config = dict(
    hidden_act='leaky_relu',
    block='plain',
    orthogonalizer='newton_schulz_5',
    epochs=9.5,
)
Rows from block 16 of a small image inpainting model, named by matrix and row number. Each number is 128 + 24 x the weight over its row's rms, rounded and kept within 0 to 255. All counts start at 0.
After each channel's rows are labels from the 100 images, of 14848, where the channel reaches its highest value: "place" is the part of the image that holds the peak. Only what is clearly more common there than usual is listed. The data: pen-drawn characters of a made-up script with 800 signs. In brackets: how many of the 100.
# conv: 3x3 conv (model.decb.1.2.conv.weight, 128x128x3x3, each kernel summed), inputs 0-127

conv.22 [167 124 138 147 121 143 152 127 150 172 146 142 189 212 134 113 141 131 120 147 137 109 117 141 102 109 122  88 132 148 125 102 139 125  99 131 118 171 137 126 158 122 136 141 145 111 154 146 137 142 139 156 188 116 173 142 141 141 190 145 136 148 130 111 122 158 130 158 107 134 126 165 120 165 139 129 102 115 175 114 112 127 141 150 133 117 172 173 161 138 101  60 125 144 129 164 125 138 129 125 112 109 129  67 154 130 123 123 107 137 160 122 127 126 185 128 118 128 146 143 106 115 116 131 118 146 121 132]
place: top right (35); bottom right (27)

conv.55 [138 143 133 137 110 109 114 144  94 130 131 177 195 215 133 144 127 128 133 153 153 169 149  90 122 106 132 126 160 139 132 127 119 129 136 117 130 100 139  95 140 111 166 154 126 126 148 150 172 177 122  96 189 112 165 124 130 181 128 143 187 159 139 116  83 113 149 144  87 137 104 117 148 102 136 167 142 114 124 143 137 167 138 122 112 163 115 136 112 148 142 161 154 113 135 108 133 147 121 158 146 135 134 133  81 111 151 150 108 138 151 132 118 115 107 131 140 117 132 149 146 150 122 128 113 104 132 105]
place: top right (37); top left (36)

conv.3 [ 89  97 136 155 100 114  98 113 141 127  98 140 157 201 109 109 121 123 137 123  97 138 118 123 125 142 126 161 126 126 157  90  98  99  89 122 113  98 155 154 115 133 112 108 150 123 153 134 147 165 105 118 153  65 139 119  92  94 128 145 143 126 150 107 157 118 133 109 145 130 164 182 114 164 159 118 171 121 120 134  88 119 132 114  95  61  73 137 163 127 102 115 124  90 134 126 122 140 102 148 107  85 105 112 113 128 142 124 102 134 129 137 147 110 125 139 158 137 127 171 112 123 126 107 104 109 143 154]
place: top right (42)

conv.112 [155 115 134 159 120 133 145 145 126 126 127 153 162 184 147 116 127 128 122 129 141  45 110 126  95 117 127  29 149 137 109 121 135 125 155 126 154 149 105 131 133 152 166 120 145 129 144 128 147 123 128 129 168 156 152 143  97 125 116 119 142 127 125  61  77 146 120 133 123 113 160 149 128 136 141 112 143 113 120 138  69 149 135 147 119 134 127 166 140  87 103  24 152 133 129 140 138 122 132 135 118 117 122 131  89 110 137 112 120 114 136 113 124 132 142 123 120 146 126 120 120 128 101 139 141 123 157 136]
place: bottom left (41); top left (33)

conv.58 [145 184 144 140  88 152 126 136 135 120 115 157 160 159 120 139 160 118 129 148 107  81 124 149 137 117 131   0 125 138 141 112 117 114 151 118 140 139 133 117 115 108 148 123 106 135 127 150 136 110 135 132 160 123 119 153 140 130 127 150 132 131 153 123 129 116 157 131 132 116 102 143 127 142 127  91 122 114 128 140  26 132 126 137 119  71 148 160 139  86 118 105 127 130 130 119 122 130 119 120 131 128 134 122  79 128 128 117 131 106 138 120 122 127 125 120 109  99 132 151 114 119  95 144 134 126 102 146]
place: top left (87)

conv.17 [ 99 148  97 124 136 100 126  96 148 161  95 141 162 151 124  64 131 108 131  85 157 145 146 106 152  82  74 159 128 115 150 105 146 137 102 117  74 164 157 148 128  83 116 122 135 128 147 130 112 102 112 119 126 131 132 143 131 125 136 146 120 138 109 147 103 161 131 119 135 126 119 101 148 115  90 106 146 176 158 101 131 136 129  85  76 105  94 118 128 152 129 143 164 152 116 118 120 103 109 156 120 127  95 130 134 133 128 105  99  92  94  92 119  98 133  83 154  97 116  89  81 131 130 123 109 161 122 127]
place: centre (88)

conv.25 [112  86 101  78 120 123 140 147 129 156 122 145 137 145 102 153 157 141 148 139  95 154 140 114 149 138 133 110  93 145 134 129 121 100 141 149 149 172 159 134 140 152 140 123 130 147 105 138 153 120 151 142 166 155 158 150 145 119 145 137 142 152 122 120 144 135 118  86 174 107 133 207 125 162 157 107 102 105 145 153 112 128 141 153 121 119 130 113 138 135 148  80  98  99 122 121 143 122 138  83 144 163 138  88 128 114 123 120 168 129 192 106 127 169 140 120 119  93 106 199 144  84 114 149 145 125 111 117]
place: top left (77)

conv.113 [127  70 150 124 114 127 160 128 125 119 133 131 196 211 146 169 140 144 121 107  95 124 123 107 157 167 125 116 171 140 177 137 131 132 133 118 124 121 126 121 156  98 163 149 125 152 144 183 176 125 164 145 160  94 122 178 143 116 144 166 163 151 168 110 122 134 131 125  96 113 143 122 144 128 130 139 120 108 142 123 121 131 134 114 125 157 147 147 122 105 183  96 111 136 144 145  97 128 127 103 114 142 124 116  93 161 107 143 132 123 169 111  85 155 156 141 146 144 139 158 121 139 132 116 139 125  99 135]
place: top left (61)

conv.0 [141 117 127 148  92 165 146 122 106 154 132 129 131 154 125 100 142 177 154 134 141 126 132 153 166 158 139 112 118 124 105 153  94 130 151 163 167 122 131 145  91 168 146 126 122  98 121  98 176 100 121 176 149 150 148 140 171 154  98 100 151  86 114 106 124 116 142  80 138 141 127 100 145 115 149  96 128 113 122 136 119 129 147 110 102  96  91 133  95 101 164 110 117 121  98 154 143 119 145 122 131 113 104  84  88 121 143  72 125 110  62  98 153 131 125 110 123 106 100 160 136 133 132 160 147 116 104 157]
place: centre (51)

conv.21 [141 100 147 127  91 134 124 117 124 118  97 136 163 195 179 116 123 150 114 177  74 130 152 131 117 158 115 119 112 131 154  61 133 134 117 138 115 138 152 155 142 113 144 131 169 111 145 137 154 132 127 113 154 131 143 172 143 146 101 129 121 103 132 122  77  97 135 142 140 147 110 113 157 163 118  87 129 143  90 106  90 143 126 117 157  94 139 125 124 140  84 134 100 115  84 114 128 137  82 127 131 128 104  70  98 182 128 150  90 132 113 126 126 105 121 121  90 120 137 109 117 131 132 149  99 142 103 149]
place: top right (57)

conv.101 [144 124 126 103 110 138  76 116 157 115 105 146 162 164 148 116 130 141 122 148  91 147 151 175 157 117 148 153 141 142 141 129 141 127 140 103  83  91 145 170 120 141 109 126 125 102 135 146 143 101 150 105 189  99 120 182 148  83 132 130 148 137 135 130 131 164 123 147 151 174 112 120 106 147 147 113 137 115 129 136 106 141 146 110 118  99 127 109  90 134 116 146 116  86 116 114 128  97 101 141 115  60  87  97  95 149 105 137 101 161 120 129 107  96 177 119 121 125  89 165 116 116 174 137 128 105 139 137]
place: top right (25)

conv.97 [109 111 129 117 134 162 122  88 103 106 106 162 141 167 126 147 152 150 172 166 119 102 139 124 153 129 127  97 153 155 150  89 115 140 169 131 136 107 127 197 128 132  92  99 155 146 135 143 164 175 134 154 144 105 119 118  95 162 127 154 151 108 140 128 166 138 129 175 144 126 156 132 144 147 141 112 132 133  72  91 106 136 136 153 111 110  79 154 125 129 130  97 135  74 110 138 142 118 117 119 128 106 105 135  91 125 166 157 128 127 128 112 106 150 106 133 116 131 152 196 103 123 120  91 110 140 101 129]
place: bottom right (46)

conv.75 [165  86 144 121 110  96 120 151  91 152 102 121 154 170  88 107 138  97 118 155 157 128 163 148 143 155 154  69 124 111 125 136 174 114 130 163  91 138 163 122 120 139 132 126 138 112 167 144 110 112 129 163 142 125 151 158 158 118 115 137  93 123 151 115 126 129  90  96 132 138 120  90 140 134 163 166 129 130 120 125  93 117 124 109  89 120 134 137 125 120 146 118  93 192  98 131 138 106  86  91  99 102 108 101 109 134  83 134 104 120  79 144 145  97 106  88 105 122 150 109 151 138 118  99 118 139 113 145]
place: centre (46)

conv.26 [181 106 146 108 116 149 122 157  88 130 122 157 192 185 197 142 130 128 139 140 137 146 147 130 137 130 120 110 136 171 143 146 109 153 154 105 131 131 111 132 136 117 184 152 156 122 142 118 157 141 113 138 143 131 160  83 130 154 113 127 148 116 200 117 133 121 119 129 152 134 161 107 140 112 187 148 154 136 109 152 178 101  94 119 131 141 148 149 125  98 104 111 127 129 114 125 134 165 146 127 126 117 165 160 148 110 129 156 110 125 145 121 136 157  84 155 133 126 122 132 156 119 120 137 182 133  99 121]
place: top left (75)

conv.85 [112 131 115 123  98 116 144 154 127 134 115 179 154 183 132 150 111 145 137 115 168 149 216 157 118 123 128  24 140 115 126 142 138  86 138 140 129 151 120 117 120 144 150 102 140 140 125 163 162 136 145 105 139 131 134 146 144 110 139 159 123 126 142 162 133 121 128 144 150 147 137 132 139 159 140 154 134 121 160 160 131 149 197 147 126 154 136 119 137 159 120  47 138 140 132 141 142 131 124 139 142 142 127 139 146 121 147 151 132 134 166 120 138 158 137 134 166 107 163 122 125 145 139 135 156 133 105 113]
place: top left (58)

conv.104 [121  59 154 144 132 145 153 147  99 140 168 159 167 146 139  98 108 140 124 125 105 155 144 112 100 121 139  94 116 107 126  90 142 121 138 141 152 136 153 196 142 121 124 146 166 128 143 127 154 141 135 136 186 146 147 218 145 144 122 143 126 142 118 126 117 152  86 181 109 158 105 140 134 133 122 106  98 118 157 111 121 151 118 154 155 112 103 167 129 137 123  69 146 108 144 143 118 149 159 129 151 128 153 142 161 167 139 149 146  90 115 136 125 151 105 123 125 135 137 112 124 164 134 141 145 106 130 123]
place: bottom right (46); bottom left (33)

conv.77 [127 105 111  99 133 114 120  97 137 127  81 155 157 135 142  85 142 103 161 128 115 146 147 163 128 111  81 123 138  97 125 121 132 129 145 125  60 121 140 144 125 144 124 115 109 129 141 120 124 135 125 134 103  47 144  89 130 103  69 138 132 112 120 152 141 112 125 129 134  94 118  95 120 125 162 126 139 133 113 144 135 119 139  97  85 120  81 113  89 138 127 140 133 134 154 124 124 130 103 165 127  89 137 108 109  88 133 116  88 113  90  98 133  65  72 109 146  95 118 101 121 170 138  96 142 126 104 127]
place: centre (80)

conv.84 [125  41 129 134 139 107 119 146 124 116 118 155 154 191 152  87 139  98 133 114 112 167 145 133  94 121 122 112 137 177 108 118 134 111 109 143 145 115 113 113 131 104 122 114 138 158 128 170 174 165 138 115 179 142 108 148 114 131 121 141 142 156 152  92 103 141 100 188  90 148 139 108  96 136  94 106 110 121 145 111  95 143  90 106 114 158 119 164 132 133 102 120 112 139 107 141 122 134 153 116 110  78 134 131 132 144 123 172  96 140 147 114 133 117 133 166 111 147 144  84 118 132 140 167 144 111 126 106]
place: top right (64)

conv.76 [114 154 146 126 130 176 166 173 153 147 155 139 200 170 153  67 127 137 144 114 100 105 158 141 149 121 152 136 120 139 134 162 138  83 145 115 180 159 143 157 143 157 134 137 110 142 154 124 178 124 119  81 154  94 136 116 154 121 127 132 149 125 116 133 139 129 136 109  76 119 128 152  95 164 123 139 143  97  85 144 104 141 101 120 135 134 136 147 167 118 102 130 133 121 129 143 140 151 117 139  81 117 115 103 164 126 142 158 124 121 100 104 169  73  96 128 126  98 130 132 108 124 115 141 111 112 131 125]
place: top left (65)

conv.34 [116 142 108 120 113 108 109 108 120 122 101 124 132 112 117 143 135 149 134 134 136 141 126 127 142 127 137 146 149 123 146 134 128 128 135 129 135 118 134  87 128 132 128 121 129 131 129 121 127 107 138 116  87 128 101 132 128 115 135 105 128 117 130 136 173 120   0 150 141 125 121 151 132  77 144 123 130 127 136  62 147 110 139  85 116 149 127  77 121 126 133 140 123 132 119 119 138 140 132 136 159 138 131 110 150 133 129 124 138 142 120 127 115 124 143  94 129  73 142 131 114 110 114 124 122 127 111  68]
place: centre (48)

conv.68 [119 116 130 110 130  94 113 150 145  95 158 163 152 139  95 111 115 143 107 121  93 117 124 145 135 140 124 107 104 134  85 112 138 156 161 144 163 125  87 151 103 106 146 125 106 131 114 127 163 139 171  93 156 145 134 150 130 209 158 129 187 140 133 123 149 151 129  69 131 131 154 151 123 130 117 118  85 137 129  94  80 122 143 129 171 118 137 117  98 111 134 105 134 170 134 112 118 120  96 143 157 107 136 140  87 173 100 121 111 128 107 129 111 144 116 132 119 142  98  96 123  85 115 188 113 139 114 130]
place: bottom right (48)

conv.93 [120 129 127 151 104  98 154 123 121 163 129 127 191 178 142 107 124 141 116 131 116 134 162  91 101 134 133 163 160 142 139 149 142  80 155 149 124 104 119 149 127 129 141 100 142 110 160 146 151 152 144 103 163 108 146 112 125  97 173 124 146  77 127 142 122 129 160  80 125 116 106 114 113 131 108  93 224 120 125  98 134 118 117 121 108  85 129 114 149 152 109 153 109 131 105 142 111 138 113  76 136 103 133 127 120 107  93 140 160 157 116 102 168 117 121 166 153 119 115 113 113 134 137 125 120 172 119 150]
place: top right (31); top left (25)

conv.71 [138  89 155 150 115 182 111 130 109  93 168 113 161 211 136 141 142 101 108 120 183 137 139 122 100 108 112 102 128 139 132 108 126 119 124 131  97 112 133 193 162 118 138 159 132 124 131 148 170 127 138  47 210 140 142 161 124 150 155 130 152 123 122 135 118 126 132 130 152 133 135 162 125 168 146 116 135 125 123  88 101 123 132 135 117  71 127 127 128 118 153 125 109 112 114 119 117  95 121 150 137 109 131 121 113 166 123 128 120 126 156 129 158 135 157 132 108 114 110 126 125 107 140 137 148 134  89 132]
place: top left (53); top right (27)

conv.2 [103 112  88 116 140 120 117 103 189  83  98 189 168 139 138 169 118 126 138 115 112 135 109 126 121 136 110 129 125 135 125 124 106 113 118 103 100 156  99 139 158 134 116 143 135 111 142 133 160 159 137  37 144 115 142 116 133 121 107 138 130 137 155 110 125 116 174 167 126 120  87 133  50 143 114 150 134 126 152 122 133 139 120 120 140 111 126 132 122 118 151 137 135  50 144 126 120 130 106 130 155 132  74 161 134 142 109  89 135 120 122  92 118 133 104 111 138 120 113 165  92 115 121 116 117  88 134 127]
place: top left (37)

conv.41 [100 118 126 127 105 128 168 107 129 136 108 143 160 142 101 157 131 141 116 130 115 132 173 125 128 136 143  77 141 112 120 129 107 157 120 141 123 102 119 144 130  94 125 133 110 131 136 120 154 125 121 159 128 213 139 160 116 117 125 133 150 102 129 140 123 172 123 211 166 131 105 116 131 149 130 183 141 218 144 106 104 149 139 142 136  95 126 144 130  95 128 104 139 138 116 106  70 186 122 136 140 133 110 106 108 120 148 145 129 117 131 178 123 131 142  94 113 104 134 121 119 152 158 135 123 106 114 129]
place: top right (47); top left (28)

conv.96 [139 141 147 156 139 132 150 144 128 158 145 108 160 150 161 110 104 152 137 126 134  94  56 131 139 117 126  66 150 156 146 117 115 141 156 159 148 154 115 152 138  99 109 159 162 167 130 153 144 129 150 142 128 138 164 112 155 127 112 132 151 155 154 127 131 142  83 156 114 113 103  62  83  71 104 141 114 134 156 131 124 160 115 162 128 133 130 171 129 136 129 118 111 121 128 119 117 142 175  88 131 122 141 133 104 147 102 154 156 109 139 162 140 185 140 116 136 135 114 102 111 119 140 187 122 132 111 137]
place: top right (46); bottom right (25)

conv.1 [130 115 106 116 164 126 143 137 129 138 161 169 167 215 101 114 150  98 103 115 161  79 120  98 115 116 123  79 126  87  86 122 165 105 120 140  48 169 114 128 127 125 127 139 102 141 137 141 142 128 137 159 131 151 131 129 135 131 124 167 140 180 137 134 109  84 138  98 132 148 137 143 138 136 109  91  96 183 149 134 143 113 115 140 117 109 106 150 124 122 116  84 139 130 144 129 134 132 113 105 121 123 143 101 146 124 125 116 129 102 142 117 117 113 120 109 123 117  92  75  74 139 135 102 142 132 123 143]
place: top right (35)

conv.62 [121 129 140 137  94 148 140 130 116 107 113 158 197 186 138 111 112 127 139 115 136 104 113 122 110 111 134 255 133 138 130 125  83 142 164 125 132 108 112 120 151 106 175 145 153 123 149 144 156 146 143 122 161 157 135 130 131 143 158 124 155 159 160 118  90 138 147 145 128 138 115 114 120 139 130 151 114 150 125 127 141 135 116 118 132 138 135 172 143  94 129  99 123 131 116 105 132 147 101 133 146 103 112 105  93 110 130 120 119 110 152 146 108 119 154 123 131 124 141 109 115 137  95 125 125 126 128 129]
place: top left (70)

conv.107 [113 122 118 147 160 123 100 127 122 103 149 125  90  96 125 104 138 148 145 122 135 147 190 156  25 121 101  94  87  97 149 128 112  91 112 150 139 135 116 118 119 155 151 118 150 127  94 127 105 140 116 131  90 155 125 120 101 129 122 150  83 117 121 161  80 119 134 127 131 111 111 132 123 135 130 102 135 136 129  95 135 108 128 155 135 137 137 114 135  92 133  79 108 159 140 127 146  95 153 115 120  71 119 140 116 137 114  98 117 178  52 123 126 146 124 152  89 106 138 131 144 114 116 149 144 133 147 130]
place: bottom centre (29)

conv.89 [122 129  90  91 128 133 124  90 146 122 100 127 153 149  96 131 127 111 133  98 148 114 122  94 146  67 107 142 107 111 117 117 129 134 146 116 158 158  97 125 105 165 155 113 129 130 145 138 147 123 154 119 122 201 135 179 128 172 107 135 137 125 149 142 141 105 121  47 145 133 142 146 115 145 137 156  91 136 118 104 123 138 144 105  73 119 109 128 141 139 196 129 162  99 134 128 170 120 115 126 133 114 131  74 105 151 100 123  97 130 139 124 143 127 113 147 128 105 119  81 113 116 131 172 113 109 138 151]
place: top left (49); bottom left (26)

conv.4 [122 139  88 143 115 103 142 135 123 132  95 126 151 183 110  98 161 120 119 158 108 162 157 117 127 116 123 139 126 124 115 106 147 128 136 121 101 116 120 130 102 121 141 135 128 128 144 109 139 124 122 121 149 108 116 133 135 157 125 123 120 137 104 136 103 135 102 149 136 155 132 124  84 201 137 151 170 186 172  65 100 128 136 142  75 151  69 148 150 132 103 116 122 109 113 150 145 124  56 109 113 154 103 112  59  72 147 147 128 129 128 152 129 108 131 111 143 134 150 123 122 138 175 132 120 132 142 129]
place: top right (36); bottom right (35)

conv.90 [133  67 121 151 114 132 112 142  78 115 162  94  62  80 119 101 117 155 134 118 120 143 122 147 138 144 153 162 121 161 128 134 131 107 129 127 139 111 109 129  84 129 120 119 172 100 107 118  95 123 121 137  94 126 107 120 108 126 133 126  99 128 130 115 109 126  89  99 150 111  87 123 148 128  86  83 119  67 102  92  99 101 122 118 117 152 146 123 149 100 122  73 117 128 116 157 138 101 128 106 133 134 147  81 134 150 123  87 112 129  88 125 115 155 123 158 120 159 113 148 142 115  84 150 146 147 140 173]
place: centre (33); middle right (29)

conv.5 [122 132 148 118 148 128  89 135 157 151 111 155  70  63 152 156  82 102 110 133 104 121  96 105  57 135  98 157  86 106  89 124 129 125 112 125 116 118 131 110 114 125 122 132 110 114 100 106  67 141 130 104 105 102 122 118 125 107 113 142  98 139 100 116 139 102 167 113 105 139 182 117 132 152 131 131 128 129 157 172 175 130 147 134 109 118 105 112 132 121 129 160 127 114 127 128 113  96 112 151 135  74 123 127 128 124 112  91 139 133  51 120 108 128  93 114 141 115 129 106  99 121 120 105 142 113 129 122]
place: centre (48)

conv.19 [ 96 125 133 126 115 111 134 128  90 150 135 130 128 151 116 111 118 129 109 105 181 113 131 109 125  69 152  93 140  73 112 115 119 139 123 124  96 137 141 146  99 115 133 114 137 128 141 144 111 132 114 105 127 111  60 103 151 145 183 123 160 153 164 132 121 164 112 112 119 150 166 125 123  85 143 120 176 161  73 127 125 132 131 127  78 125 115 133 129  98 111 152 128 108 151 128 131 149 124 134 145 140  91 166  94 165 134 171 140  80  91 145 162 125 164 133 111 112  85  98 105 129 118 154  98 134 131 153]
place: bottom right (27)

conv.121 [135 126  93 118 106 110 145 139  88  99 157 148 145 115 108  93 119  80 127 103 114 153 146 150 141 159 104 142 132  99 107 118 119 134 152 164 103 132 185 121 149 137  94 111 120 106 149 115 106 114 131 103 150  74  60  77 140 104 154 111 140  98 138 147 129  96 132 125 148 127 138 110  73  83 115 147 159 137 147 144 121 131 139 106 146  84 130 103  91 158 100 139  80 139 124 126 118 123 138 119 125 146 131 115 137  82 109  91 107 127 133 104  68 100 110 131 149 117 129 161 143 109 141 119 117 147  91 122]
place: centre (61)